A small CTC audio transcriber, trained from scratch.
Training: 7600 steps, batches of 512.
Data: trained on two synthetic voices taking turns or overlapping, over music, noise or silence, 149.4 epochs.
Rows from block 3 of a small CTC audio transcriber, named by matrix and row number. Rows with one number within an expert belong to one neuron, the router's apart. Each number is 128 + 24 x the weight over its row's rms, rounded and kept within 0 to 255. All counts start at 0. Numbers have three digits each. After the name is the row's rms in percent of the matrix's.
Before each expert's rows are labels from the 100 clips, of 14848, where the router gives the expert most weight on average: "top examples" is what is common among them; "lies over" is the class under the peak. Only what is clearly more common there than usual is listed. The data: two synthetic voices taking turns or overlapping, over music, noise or silence.
# router: router (model.blocks.3.mlp.router.weight, 16x128, trained with AdamW), inputs 0-63
# gate: expert gate (model.blocks.3.mlp.gate, 16x32x128), inputs 0-63
# up: expert up (model.blocks.3.mlp.up, 16x32x128), inputs 0-63
# down: expert down (model.blocks.3.mlp.down, 16x128x32, transposed), outputs 0-63

# expert 4
top examples: second voice: none; reverberation
lies over: no speech
router.4 089:109085115141132134114161126138160098136118129094129121130080145104099117113133134149141118126057106152146157118149088114130149082101136101147094135133139109084140102119148142153103109106145128
gate.8 107:134100086126108155127105159130115103159136165133154144152135117152112109144142103206130148115082111112157073135164122142131133127123151130120192101138152105121119139124161132151105153144097105
up.8 106:174089133101163118133135136148121140151156150127132121128136149126112107157102122133141172138088108116104141191123150151161110146150136171086106110146172132163135110118113140159160113154119169
down.8 104:126158099146124130151135187113139155111105099142166096131117090152107114111158076153128135143113122162138149117126115123169137079157103098131116158093145124131108101129176136098138124167121097
gate.9 099:141137142140127107113118128137128122138104127168129144165122128143106137105126083121103095097137152125127121135117112109125144143157135143141151127099096132140180083118117116144107165159137148
up.9 107:111129162142114129158145138140122100099166154113134119120125127134156123127144148104193131141126086126167111136138119082113114129113123118068093156155177101121107153135127130105125097150138134
down.9 100:199196129076167118099096129118109152099090112079145141137154141120136148139094123106102144113157138174146143111125175125150165109125149138130133183110092121163075134096132156150114156109138131
gate.10 100:119110157085096110136109095182123155081125107154175134094091149088138118121134125132147090126065122129109152149172146094130117135127141169143103116165155127155154155137133100121150117114099100
up.10 099:101118128162166148126130116123124150078152145120138126134097117110123141123107164138094090149106147146076111158180135161086138099116108131103109143125112149147144154111115137140116120113142132
down.10 101:123165133129119120131112166131114096090095140127131145120145127135123109187140138104153146131117148133132113131130123118158128141117120138160149139128146102161101106117125139115109176172121128
gate.11 104:136126163157136135113098142082128125158136105095103122126129120130116107141158154112164157140111114103151138153111086083169150154116130101149085153150195097139106154116122122137148140142097121
up.11 100:156114077157111132136111085150142105140148132106121131111126134122113133124102084111136080126141102152107167117125136161123133149128105097131123110141102109149109111137139141113085134079134131
down.11 105:109127155147154136126153157149135106083124137126147146101150140150132144152111114092133129133119114101130112158137156125154152093136177119079098127091136164133060101104154132134084140119158140
gate.12 094:113155168124123128137146092104139128186120140122109125127096128086127121147131087099122087112136140116127124049105147154116114111133096105138136121136163113127123135114115130114088137167182111
up.12 098:171145112181118119118137164121108150098141131120150122118173165171129153127131103094143139099098137158157101184102107123112125149116129113182098166177156157169144113125148118144149096141112104
down.12 093:073124124143120111170137110150109097107144129139127140147130129137118103121103166144145154099146115089101122112137143136136157114135125109181112080135106101115115137106127188150133091120128150
gate.13 093:109157159165111114137116126132119138132124172131120143129126111134121169162115133147127169133083117113103090202142143126138129085151161157153070092135147131123117138127151117118158197135112113
up.13 096:142117135135128067083118155134132159189145104140133171103161065105123121144110110079118142120158120127120151161131125101136132116112124146113159115132116131138070132134134139148196179155112140
down.13 100:118142165116146140101107104127126119134082137148103145113129119188098127140189158087131137136125153150136166078113127137141172174112124094159109131156117131123134145123116128150067091140103130
gate.14 101:146108155088137167139163092174120131068104145112130146094109116144141139137093138147157117108149094156092141123137168166084141122160150147131123177181094129124141141113079151157129165115148113
up.14 107:127125123123150114134120100134115128141134131124187110155115105119139129146119201177121140091116111154098176146136112169105118136102137151159151101111126145086154134140147108120129100144164123
down.14 111:110148115163088151125112185130133138153109107136152131101103107116173138184159163126111141148176056122117105100122113147142157132154122114120129099124102127151135144106153093163128128110151121
gate.15 096:111188138149097115115114129141126109139100110146131192121133119143106105142143116164159110156135156115122105133131137099151180165134162145139097171105136158131168135132096141130146114098123110
up.15 098:159113091161139081101156131153133115175137131119110113112138203102105110160175144170121161157105105144131119125113139089123137126103140122131161139143114121127133118098122159124144158173119129
down.15 098:149101134133137145130140142126142124121130114186096121105135134096115140143095104131158110058140117149119122114107075134108178136145144139077174166097131132133082134141108138165178163087127117
gate.16 099:153112109087131117134165111110128130107129179128128113154138122145094077149111125148161123120116143126107117140142158130122109106151167102104126173146113110089144168105120124156132092124110112
up.16 103:138118142115121096113123154110121096135124124144146088136147084143139085129123106101140134101109107181188146113126157128092132135120155136158079172107124118144152090137145125141145143106125122
down.16 103:118133137153121158138160102133105127166103079116157106167050131121107095086118136154146143097170136132148138118124114091140117141106112096177122154107133127141141136148127123161096107140093124
gate.17 104:158077150124125093100174126122122109141133148081171110129164129132122154134137139129174147132090121138087108132090104193140148145094141171169141142116171165162151117139139117109124145155110160
up.17 102:140076132094136091123135090089132081153156125117130112152129134131119147129072179129122148125112113122091129151154118168138112126106138156102126088140144128103126163102136127147169138117115152
down.17 104:156123092131078120113126158134132117124135146138183130092156106132111124145125105134117134106116126117068137145126140125114119109099069103145136117140137170132096136167141122123166158155139124
gate.18 088:162127112143181133145163117133127132136145139089068114151158109129130113116097103154137124129122078093092161087131115087084158187117138120104079138170113182146133119115097138118127106098152120
up.18 086:134091138125175158141132112139124117101121154122090117190142098138140121096116109130143120119131096084112168090105123087125139173106102113100088183141111160124128101126116135111123123097141134
down.18 091:123146096155112136164150155105102101140102090125163102127103145122139140120132098128086147136154159138169100135110142132124110107145162144103191053119148140109161155116127108127166135159123159
gate.19 099:174106159130107107107111141142124111118091114166154111142130137117131170115108143102112126107123113155093128148162173190144095110088084173145103112107132145120111159134073113128110129123184147
up.19 101:103157119132119166130159140098130143127137135130127157095120110141101103208154120153165108149149136086153129116113096098124151182181154090108151119152135079138113122120151154147152145086090131
down.19 095:104137128126145131138129088138112073110088129092121133118139114096116135161130158125133150119128118115099129156127135108116160117080152160147167121125139181107142143118150156156109146132105079
gate.20 097:108117146140158127104136145117128123125132135162138122156132161130100118134154155112115108132172147100138102148092105091181111130157108126152118166139136071150161108122116152137120129127137118
up.20 100:129117153130134165140117141143121141151118128137103134127129126151147119103142112079137131126119125126132110125103068144196127105132142114150157192131111125146146115134144125117122098079158125
down.20 099:132147110148155126104149138165117141129072127076120157146093127147078085118159154155106141149109123133143101147093117161120112093145119163073104082117153130113148144103122141128106144083173102
gate.21 098:082149158162091115138169132135130134158143180081104129141130114125102131155099068123139103161071124157078120166123153162103122162098142132110153136127130115126118108116131135103135099152136107
up.21 096:126089110095100139116127172136127136132169095132104094124132129152107121118116121149156114128142155159135124101155122101193134143104155152095123148111167105113169150132089129150140120091093127
down.21 097:131147145104132180134125117091141119095098140133143118075094095189153146139137122088115112131114161113113147122159139149110131136124146141154103085175138127116131105151165147103183081099157130
gate.22 100:127110155141140117112130122103132113133107147165127135119142150099132177129179074168120131149079147103097096116111193132128110105118139162122144107112112099095102142115128122142136109108119123
up.22 093:112129108082134144133124111121118145111180171055165117113139102194113099124097114093138118156140129161137169117170118118125139114123119130119124142096134181120123124146129141106141110164147099
down.22 103:119121124080151120122132139195120122096125119144118184104113158160135123135158085129156146163129153143121139119102098108124115123057134098126083084131094097112133136089097147115171145131114157
gate.23 100:075129107101155142111134119131135140116091095146153176169096132155119097145077171153124093120131105081069111105145125152138133148084140129157131121136148156103132156154100139107120106119128120
up.23 094:106122125124160127123121109120130147149119111169151161126140098175131097142122130150105163087126092084071109106134137118141146158096177145165112126146160143142133139153091135106140101143146139
down.23 096:149155135127127149132122119132144145123097156096139151152152179147126106120106124160131144110119118167146133127144150114133147095121065138147088119094087105103083121155120161136153135101152103
gate.24 107:119161097090116103162136086171134135066114136124089174122094141145100133163168106103160143138117103125121130133155154112111192118145125145111073169111142112128082102123109140129111157130120110
up.24 104:178110127103154112140176123181131147086115107093105142144128136134127115140104105103140158129115057106113125091191140108115098138128095136157096096125110118150092124135132148130140121135120127
down.24 100:088108155132110160096150114092132136130114118138147119121137151123130118172146113122153099137174118153129152118134151135126132099125079091135097129133137070123123132101181125121102079119172132
gate.25 115:125106114153150112123167147110138124122126060120128125142116163119116134129127139159086168133097111106090092121119098138138112136161133161165133135139102078140157088113121124133105137066156133
up.25 113:143120105150122126113161162135134125085121081103129137134109159108121149145103159157108148134112139127130085132109116160160114156139124116178111104098122077127125117107115132122131123066137083
down.25 113:120083099093126150118102119093149127112123140114148127125101083152116135116183129173145094118183172150106111103114152096122117159153084111090149111169146179139112103121134158136107113115131139
gate.26 096:110176120167121124135101128128130135139128136184096128162138089090120110107142153109144117153143131082128118097125130119172158085119108134132136132155108108124154152129100135157116142142141120
up.26 094:105178120169135073135079143137130153115100154179133123181144126089120093075103154098142117151127134102167129121094113146151169103118090131147134126162122114134161164137116135153134153143126108
down.26 093:116139152131196132128125154129117152107116114139166129184093119115176121120095136126122114132085184136167175088114103124114135126125116140143114098150153138121092090149148134115129127139089132
gate.27 087:120130115136118134113148153131124145055112158098137119129139157083117156095116135119192060144115106122170151152140127119118102098117143124132071146119135090119144155149143142147131169125133139
up.27 093:120164164158113140170060114140123124122113117173125155118130101107148100154137143136074170110127166153143129099091140123129130173164094128105151099133135132169127145123122117101141140122099120
down.27 097:137113106169127164138168127101137124137139158113089105082175093151174113124106148126091102139137136139115129141132116112134155093119173111120115133146166162108155139131155111139073127110130098
gate.28 092:162162129120120159124131112097124138130094159142096183114101124091134135135187120127130123144115119137138123116109185114140137131145108093110148133128135120115106152125111111135080160108145146
up.28 095:117116121106138104140093133109131103082134106149158104116145120117120117093116192141124132147144102150085150176160082196162139146122094140151116096139134106109122147127142153127116145104097121
down.28 092:116141140108150136153152140109141143127164098119115161144088137138143100120096111123111107114133120143130156093152150130134120094096139150186148154104115123190118157100138171164121135120085099

# expert 10
top examples: second voice: none
lies over: no speech
router.10 075:100109150122121120147151138131141135122117154125158093158123134139111163130139163144124157151106129136129141074116102161092098099131113062148118151147158133134165077100138115101121125108094179
gate.8 080:154147149161157144133138141140126156102118132113086162143152076146106136137104066161144129169083104156167146122126154090134072170123133149121149147130134133065126087149096125140133142102141161
up.8 078:111096124103118124140120119116136101119140099148171072128119174121136149116129151110108090092153170110082113126116131165132134096113119095149124090130120124160117161128147128109119143154128082
down.8 082:104122158153124077124122096138151114153079096128132114130139155153156118129099089100136129176105109102170160086132139136150115122136098117129134127142128115108132129111115123126101116141095125
gate.9 101:126131119147118142083151153112123130156137169143136130133153184126129110062135099113129109141082121105118109099160137117121156178129207155154120109142131138098152175142112130140132121089168116
up.9 094:131139117142127148097141151123121124160135182142143141134150181114130112060140106113123093149086128112113093106170122114105142169131204147160118105145141147110148170140122134141136136093174129
down.9 093:102114173129151163121125143170091130135172122057105119125109112129154122145125176136135094133115120142165116175149121131159121101141095160118145118091132101155120137116097168102106141108113113
gate.10 103:123132152144117107138133142127132149137110045108097106080142121129153109120115107154110139135142138103059138154089133105108111168146148127086131121135100138129117135100129113130120130098109130
up.10 100:132125094101149135116132116137127110099166197152149151153120130120112157129134134085143123119109114145187128105154113147136138099102098121171135137137155103109142119160122142123136130147144118
down.10 111:125142105141106144131145162157126112160143093137129130152126129147109122144093119126159126128106140130138114192178173099105130124118133128147146133130117124158073121134156156123146112188096104
gate.11 095:107128120116120130099140130141113143140143137140151134184151148155143142089152125159151076163144122179117126095146108153107125096127121112160128120147156148136129106147134126115148150140179161
up.11 095:124143149128141126052159171134125110108111109104096119119189130162142148100127135151103123133143108126135141142132136098119161104102120126114132122138123143067144139178131144118159126091128123
down.11 101:146098133125136134146105120084070177131108107115112089127106100136134134119163114133168137124157129171139138113085084154105098155146062084161133138112101100152126127139141105147165177125115122
gate.12 078:107112176171051120156123141140125116131129126126118160175106095158156137126111111102148110109130130152140127137112171112099166120144097168135129177135141101115110131113126138139110114117154110
up.12 088:161135100173130198143113111132138128132135131165152095097132107134114133132131123136112122109167139139133181131092124107144118100106121122129130135140110092149128110120151125119139141113103115
down.12 098:132200152150136145120120093130128120081140122161143133139143130117144145112100108121105112112143125164185150073110097147150101130136131113137110095112152184125121144129123123185134131157106116
gate.13 100:078120170159172146116117132151137091120110156102070108112154121136115142081142120127125102112139121111111113168140097119141139099110156138114139144090134154131111175136177150142124074105125124
up.13 102:168131084094085120139151123116119154122164096145181147140117126126149123172112137120119164147121132132138145102114162142108122152141094137139120112187121105100138094126074105113129168147134124
down.13 097:098132137156142106098156113185123131160097113085142137111128110117126142144122107113096115142130149112065125110125138125164185128135159120117100143124142095127098162128141109135166127148123132
gate.14 085:081161120135164133076136184132118121085121146118143138149149120117151128147108096150105095101082151167133127123128130144150142134093099110117130105132109152092150066153149122132182141142160136
up.14 080:081147111130158136089134174139116128090125163117160145154147113109139123150100100164101075120089144172134125113129127162159127142098110112126140107138112159093135077142153135135182149157158144
down.14 095:142114096134163153144126098122105128146148131109148116158125123133103085111187175141158085100173107128142138082138120069142098113175136139120129172160119163132111143089101138169130151105134104
gate.15 127:120157116121129132182153096111143141126157120139103156101100172146100132092119147122125098152123085112123120146112105135128182109115134183102118146137063150118121149087147150142109106121156140
up.15 120:126097148143131127079108158142114116134098132111148098145153078098156126165126101132132159105131177140131134105135150119136065151142126075154142113112189108143139104166104106121140156131098119
down.15 096:109136164137141121052124150142143137138144082123146129125123089095130141094123129134122153118148105149148135117114090129131124110097145097105127137123146091187152156166102107143121132135150132
gate.16 093:129155135147118124152125109073130156141080153158115150134117124146118111076110112146136077165140099115160110104111107124140156134116167134134117133122114172089118092140134139113110137121148127
up.16 105:118077119108151145128156155161131099120156093116127101127133135134128155165118119114116152117124139118094148120161139122126089137121097142088153112142126091139148113147115110123131168136116125
down.16 100:152132108152097103147157082108142150153147161110065130132139127132143129109143133112073125102175127158142107119091087126168159100145115096142156118150128179155107129114155105148140111149141151
gate.17 084:100112116109157094129167134172121125168143107106158124103127137102135114126144070115126148172120127142113160121132168110121074127139138152135117115141140142180135150129143143133103176133142139
up.17 076:123128103114140113126158127155128133145119105121164132092132172086129117146143089100096142144106146133130142108139167117154057134096151171117096145115163138173154103127138132128115164138130134
down.17 093:179111147158103158116159170115081107081114127123124102097121082116162178154141141089144125101106123096152129100124102132133141119129142135160102102137152118137137096091122128147161121119136133
gate.18 105:153112108086081134162129104125126118099096107156119101138146113130138118141148152105121112157121086137101172141108113099106129106130106139167108136143091096132148125128131136130150150140125146
up.18 098:088131161155142120100173155118130142151161168103129160137120174127128146092103122150143130099139197134129087104160150144152130131129180133121161106100129182129108152119149118137100108105145116
down.18 105:144136132099140169138165190144119129125148119126135146123111144130119133120090145136141134178069119105107100097176138136116112134157137134138109157146136134127102111118148099087092098161178151
gate.19 091:050172133156141111159117131148122113115145096105058125128128117089153123122101111116108126159091095106131104132111081114134095132114129162134127158113109145112147115133118106120144133126165165
up.19 094:171103120111140139096145138122129155151084160139178140131122168169120142135114157130145146136153145122111142142166166146134155103145138102112120111160108139125110129123154145128132112108075105
down.19 110:153149152149120119148170129139124103147118135102121168147111111152144077145125118134120143131093135121181134098139155106145181149161132104129103083152113134130157098129139114133118113146092094
gate.20 128:132111076128129106154099138151126116150187107165149150162119137123132132099145131180104140131157192092112097125140132065196123122151162124101121148082122123132127173108138129110156138108110096
up.20 127:136109075132140107150092134149127116145189114156156154158112143119136130097150136160114135133158191087105092133142143068189128126147170114095118138084115135131120177110128128112152123112111086
down.20 112:102136113177141162130176097120116130140166140147099085109169116148102158145152131142126133117099109148125149086121099131157116084101070115146137134157109100135101112109131154163117137106129108
gate.21 088:128081131152089115135103127119130122145093151121104104147138153136118118121132127156065169104115147084121105141095080086138127094183118118142134122113135113132114174119132134130128135106133132
up.21 086:111118124132157135106133147116136108135113119148126137106092118109121118136111135101191120161126153190137139145129143147105112174076136142129135097105147130145157146154099123127117160158125118
down.21 094:112110152111124141157120155118148176121106099112100116132101076150104153153183170142099105169165087089166117140155109161089116115117130141117126106087125177108117118139149117136151130083166148
gate.22 087:101106091125136118107159134159125146130145130138115131184113113167177100145140121129121156131084126127119104145135106106130118154160096135117114144150140129095122123134144111131099113105170105
up.22 089:130133179134129116158100122105130124144125137149148144098147150067089133107124120136117098120156128118134158075101147140128147100100174151134132105096109147145123117122093138113170126139105120
down.22 092:105158173134124124128111117108111155110162085143119105150132080179152126144136156144111119128124136113160101101100104144133129109177108118068191042126142111151141101128125106132111185131120130
gate.23 080:111107148155126142073130147140131091091114168108110117100131140110160144082119099083127104078144113115117129120112107122159141135073135094175108145131158136094128140166171124117098151107124085
up.23 081:122115137159138146068143126173128113084130166114138134106125141112158131108130103087130110056129114126093145129133088134152143119073159094159120142148140117105124137157145127117102163133123092
down.23 089:148140129123146119157121181107110136159208124123156148182134095160142133115083183157105132130110118134145100128162147149128096101141116084129171086147081126130109146110134130142142086107144106
gate.24 099:160161109105095129156111116145120140126116088131146111126115121110138136078142136185153152115125160137087151116136087095086138138101155093153118092152142162194151147129089121117103156153154129
up.24 099:096082145124173119108146135144132110132144179134136137131130123133129122197131145086105100137114102139154107132141167172160104099136096139108171161090090106072114116122170126128127119107123139
down.24 111:133129116128151157131127174119114103168140130073071108180123116156146112149146143117119145086132116070105145112168136115130149146112161119136130083169126140137105121163104144076134112107154108
gate.25 115:152140099102135101083117128103133135121119113116138199105125137168147095117126133115131136149117110143161168154131113109121153138123111138113122126126132146146120139170148133103141102128083135
up.25 115:146134108106133093076120137098132124121130116115144197110116147165145081120123130113134134149119114141167159154138109116125155143115111138113122131131138151150117146172151130105136100127092127
down.25 102:126143181094127157184117126163150135102139109120075135114135124135159110102131142107075126136151130108120143174132122126093137119152094134112165104150118132147140109136153174056151127147135131
gate.26 101:138133130163156112137107139123127098130114194159164125169117126151153122130146104108085124075164125116118092143107120137131125072147116115127134124123115111102138138124123118151118119137122086
up.26 104:139119115103138173128139108088128159134118055156119097075114138120114162094122124175151118179099163137141148078132142118150098152082120101104155124114139138148118112133116126146135163121120157
down.26 101:108141134121134098153065123184122060171127156149132144103129168093163133136136107108131132123141133133075168091124110138118117104162132140103112111076126148160115149122143118121140124102158120
gate.27 100:170119141167121082132085125132130136131135102103107173128117108105119133075097132201122126153131133124143170135124122127179138159105124122149093174067114125086113125118147148127148149109116100
up.27 095:093114106084109145130174145106127096135128117102171051104134120118150110135147120108105153142133121126109110123122117142103079092121148130166133084158137116187148147155139110121117133129144159
down.27 097:117092109122097114135116144148125138089148122105127136171120117130177122140142158129119114097144140135120147103151122106118158111084143153133133183115145117165116110109128124141118145143120159
gate.28 096:093111149109127134137178126104125113112125099172089115107152097132092177113126154100150132118094107143131165080179089137152089112134146171150172118132135085144142118152133115152109154128161115
up.28 084:090130136097123133141167120104124115118131094179088120105144112141090164115121136111159122116084113144135172096183098154157119102121162168150177115137163099150138106155139109153096124145146117
down.28 097:078098099148156091133163129091131155174136112100093142133130076103131171101135095137106098109175098098138117146142137120134111083130137131140164117127125165099094125140155108103148159129114141

# expert 11
top examples: text has "change"
lies over: deep voice
router.11 117:095137098171143176122134082113126102116099156128169158129123101088143123107097114076141107112107151097125147145125136126100103116136159118122103143185138129153099152166108132155134152162130124
gate.15 099:105170126111126103127090110150117141117129142122122128108171148128128130078124104164123142112161123161140178136168137100140121161132104092115115120103148159112125184120123137126077145181130137
up.15 103:175158131098128113120111151156125123128144106133102137130143122128141146141103125150093144151086175139119129148086199154134086119117168143158145092128110115111096126102154116118146110148088124
down.15 097:116098113106153146190149104111122156135157084107108138144137089134100123113106146083100120128164076126129095086130114138122117106146123150108127136106155117108142113131098146128129135123101102
gate.16 099:095104137084181134094114161117139132131105116140118153121120144131111175165076120115084112144116151105114122131165140099079070088133119132107122169114152170136139137137185129155130128102128125
up.16 099:109133105153142170110123161172142106167119130131099167129108078092118157144076107086121103143099167113101112143145143122120073121090158109135149089133139132116099122130108130147104125117154142
down.16 094:133134123101155087151115106115110152102172110115124140142113130147105134099145119141136117069173115142126093154152124108105074094140136148127136098128130137156123119127149091143152161107102136
gate.17 093:131127115161126122118134120185143119160180142130116195109140137132112140106078162138117103125085100120072136099145085074117134095126179124098104104092131103119090146124106127122163163116132169
up.17 089:153126122046095118124114090159132128104113079153134105110122156108119105093127137140093106131146135109090140140125102125153126135174112088122136120142128193116097157129154117143101143140144132
down.17 092:142145109152093091149153132141117147110169116129101088180147128111095152139129152190137143120123108117138114098131111101136126144126156150142127126133127152161107141114098136164144157101097143
gate.18 103:153131131099143135120131119104130191119071114116116116156119185147130173123044124107123096117141129115128099154103108139113142146114110112109124091117138119110170103117094118135128176149122108
up.18 103:139120114125065110133119141127120085147107139122145110133140113115116138140131119096155127138140120131094164107110139172143131117109137119151132152194127093095100183107122140146127144093146123
down.18 097:140147122133142079144152106109093104121133096101093137144127109133138145138121142140088133128146134116189119084148074155115113158146102168117150109127118165128116141067118120148139149141073137
gate.19 104:110101114111116126112137143095134130126117150103096137111099152079144168141119073150129140121182164116121172145082141170080140091135123112118136114104145145103121148140141132113065131168132113
up.19 100:110109128122110142106138166158124144123121142162119069114118113103151158107125119146108165087154127132143127143112125172115141113133139144198141093094136116101115083149140135135089150158144131
down.19 099:136124075104121161143111125105131138158101119105109166094102147172132080123162127140104129117135123135124101133126125148126070106136106114127097099149137119106148144155136136098099127136149147
gate.20 099:109133136140137126132122145146130152146132094138110190131137138156127081124151113138076129075134148134119114140082160124158160093167135116092175161151125109153148140122124120131136098134123126
up.20 105:125160110102104130143106107200128157129182110127143122129122090162127108156118133072099138113128129158113128122191172141153152120169122148117120128109139107113115155120116121108131120094139121
down.20 098:139141155165111162129138132112146141126110135167152092141139161164085102146146134148139165093078097138125137100169109106139135096158135109145141139181083140098131109095104159151115177119193135
gate.21 098:135142116104123076088105119125127103147090131083104114150151161128126157149130148139122134135083162148139151144140134167080143145139149121120127109100122157096140144120163124109152116135130109
up.21 098:114163159107143130129131114157133168149149078121132151148108103105120071161106107135134176094127097123095165140117123111170149116106104135118136152146162096144165119125108117152135120146097148
down.21 099:117159114120129160080090138096125119153103128096127111120133134160174115146128127063138124102121120127144176125140174152110117111155123143094153127151146126152135173160099117082115093133169088
gate.22 097:138089097104151131105139109094131147050101156145145154172136182106100104139138137122164119120109133142168107118132156141128121150143148108152142128149145136148154131126084124130124106128157107
up.22 096:114079103105159178158168119172130102112125140107113100117163141163141083111121113082090155142108122158131122115149094119113123123141140123113163127160109088137129149132111133118103135126196154
down.22 097:108152149157109109139105120128139163136155091126145121104129149119098165129122106159134111138159089136108097129120192157131110127056142146115101123147103124107149113133132155123155069105107122
gate.23 084:124108151174162120124136130116124143137091154155126097138089079117142105103131111122118133055106148142145177124155149118113143099133156177134095130136109110111126141121138137112075142134136120
up.23 093:118154109159119157119077142118129136120146110133087131138127126160130133106095144122157150091155170123138109173119111116131168124141148141069083166096119110114119146155077111112151118129129082
down.23 093:121081137164138152125130111133120123158127188110181129128141146098149145113112106106156097122155111116099147169126154099130103125152143125174126089126127111119119115138171132137116087150140157
gate.24 096:131162096132122095110127105141133084118134133148113213101104083143107118172148108144155133117153113149106156122154143054142133143103166139138131110135152099102133113112141113106124108177177130
up.24 094:171146116128094094134142128137132084134153175139105147088123143089113156138152113118123118136069145114146117127136102077118120173129171131140112130087093119133133115114161100139144126141112138
down.24 093:116112141112095150149095167119128152090129108125117116158143155121142114147139143123111177177098123149116177144121144117173139130134134094111133126133141133083087137122144116092131142087154102
gate.25 097:082141108155093137152136120117137116110110122127129147099147140106085163129125113108154071124094143107133129139159092116218126128092146111140101164136107139109094137142120143112143160110113121
up.25 095:111136130110107131144107114125123118125140111086154162133119101162123153122143137143135118161123196169109108153148145149131158105116127116133130152077156149127147095107119130123112128107097137
down.25 098:096157114146112137142130154133158177109119125156086126090145169186111126103151088108138090141093149102168119115153120137135126091104104095086114129166114131145114112164136106109129110130136112
gate.26 097:120118144108135120104174126069128114135153122147161118126143162137127145114101129108143112143133138119121137079136126146118131116124086092122084133145174135120144124117126131111096087160099154
up.26 098:121114127129116129139081114167127129116102156117116141124137154134122168158157124124139121102156115104129113180128117124098077158123156116163109090133109158136098122141166130131107139110122088
down.26 097:180138123150119174158131139149136120123112103187112151131149129102128136131132113135158163118150088121161088144127164137068130111095201126134090156119108147074095121099104137170148170102136116
gate.27 098:110107162125113140098187132116133116189064138150106105132133143120123149102108112134133125113057152112107119151109154169105174111159137119146151131122138126155100113140145121120103136088136131
up.27 099:116098129105075137152117166133130151136118142098116146104140109115116165115161076113126122152121171080137132162105141084120116154141145136165173123119148107121095113168113126113108119136138114
down.27 103:102146119098152118122144099142102134155100131151100123191105114156095106095137146156107091112131133093094125132108098212142149123158158100117134100155099123139096103163151130080158172121133083
gate.28 098:124103156168109140134104166109130100161108154142146124141142076077129149169117128109134128117100096136166100143091168094087123102106119129129132128124145152113140102124118124156166180120171143
up.28 094:124124148080129155135108135119132138092112128173156119129128122137139086133104135141099140141117159098112173136117150146143075093139088133144092124121112133108139121134134130104131096140095127
down.28 096:140135106112149124109109136155133095130115135144113197129156154155125148099134158141105161137113143102079105109181107144109097106114161143141126090107120096123116115152173132132102116118086130
gate.29 102:150106114136147105117122160131125165105156102086153127090099125132146149122068163171116108136129079136156125134152118170141145176120137111154110101145161118114133131114165129126124115072121142
up.29 104:088135148101098110135154119117125172142075118135118088152136184121111113151181096162139126152130151097116106142114130100162125097152124107136121089093104149084108147139154123125090136164156138
down.29 103:158183144135169092152123082101117119156150170148159124123106090139131143094147126152154092125140118136147082101156138117096113114124128139141131146126111125171185091121126153152128126128110121
gate.30 100:185120117095120145132121100132124114114099097180162152119150160126132171168123142114126086106099131107153172163121141121083128131114112144156149147127109119115157131155106120129101162148090127
up.30 102:103168101170118105137073143199127117155149158105077115115073110122128135146099142126144144111139103140122090134125087156129103117122123103163155101134104104111127112125137143117143140080170118
down.30 100:117143096091151093116190156124135128112087074135139147133137120132130096129104126176122138147082165134090132129155151102145183158135147142144149135136155128113118103158141119154114146119099137
gate.31 097:129102107129125113136137102179135152075133127152172112124132119147095132167133099125156125108126106098146151193135117141119158101141121152137115135150073108107116125146178129159122154122111144
up.31 092:060091156119152112124164116106125110110156194099164113143107145155119114114143128118161136109131112110144150093131103152139166098143153132125111161141116135125117129136170120147087112140127128
down.31 099:161120164136111133139084131108135129123148127150165084083149140142165135117138145131104137129109151125126106098114156148136109146172086141168172087159114150106127165115152147142151134084150146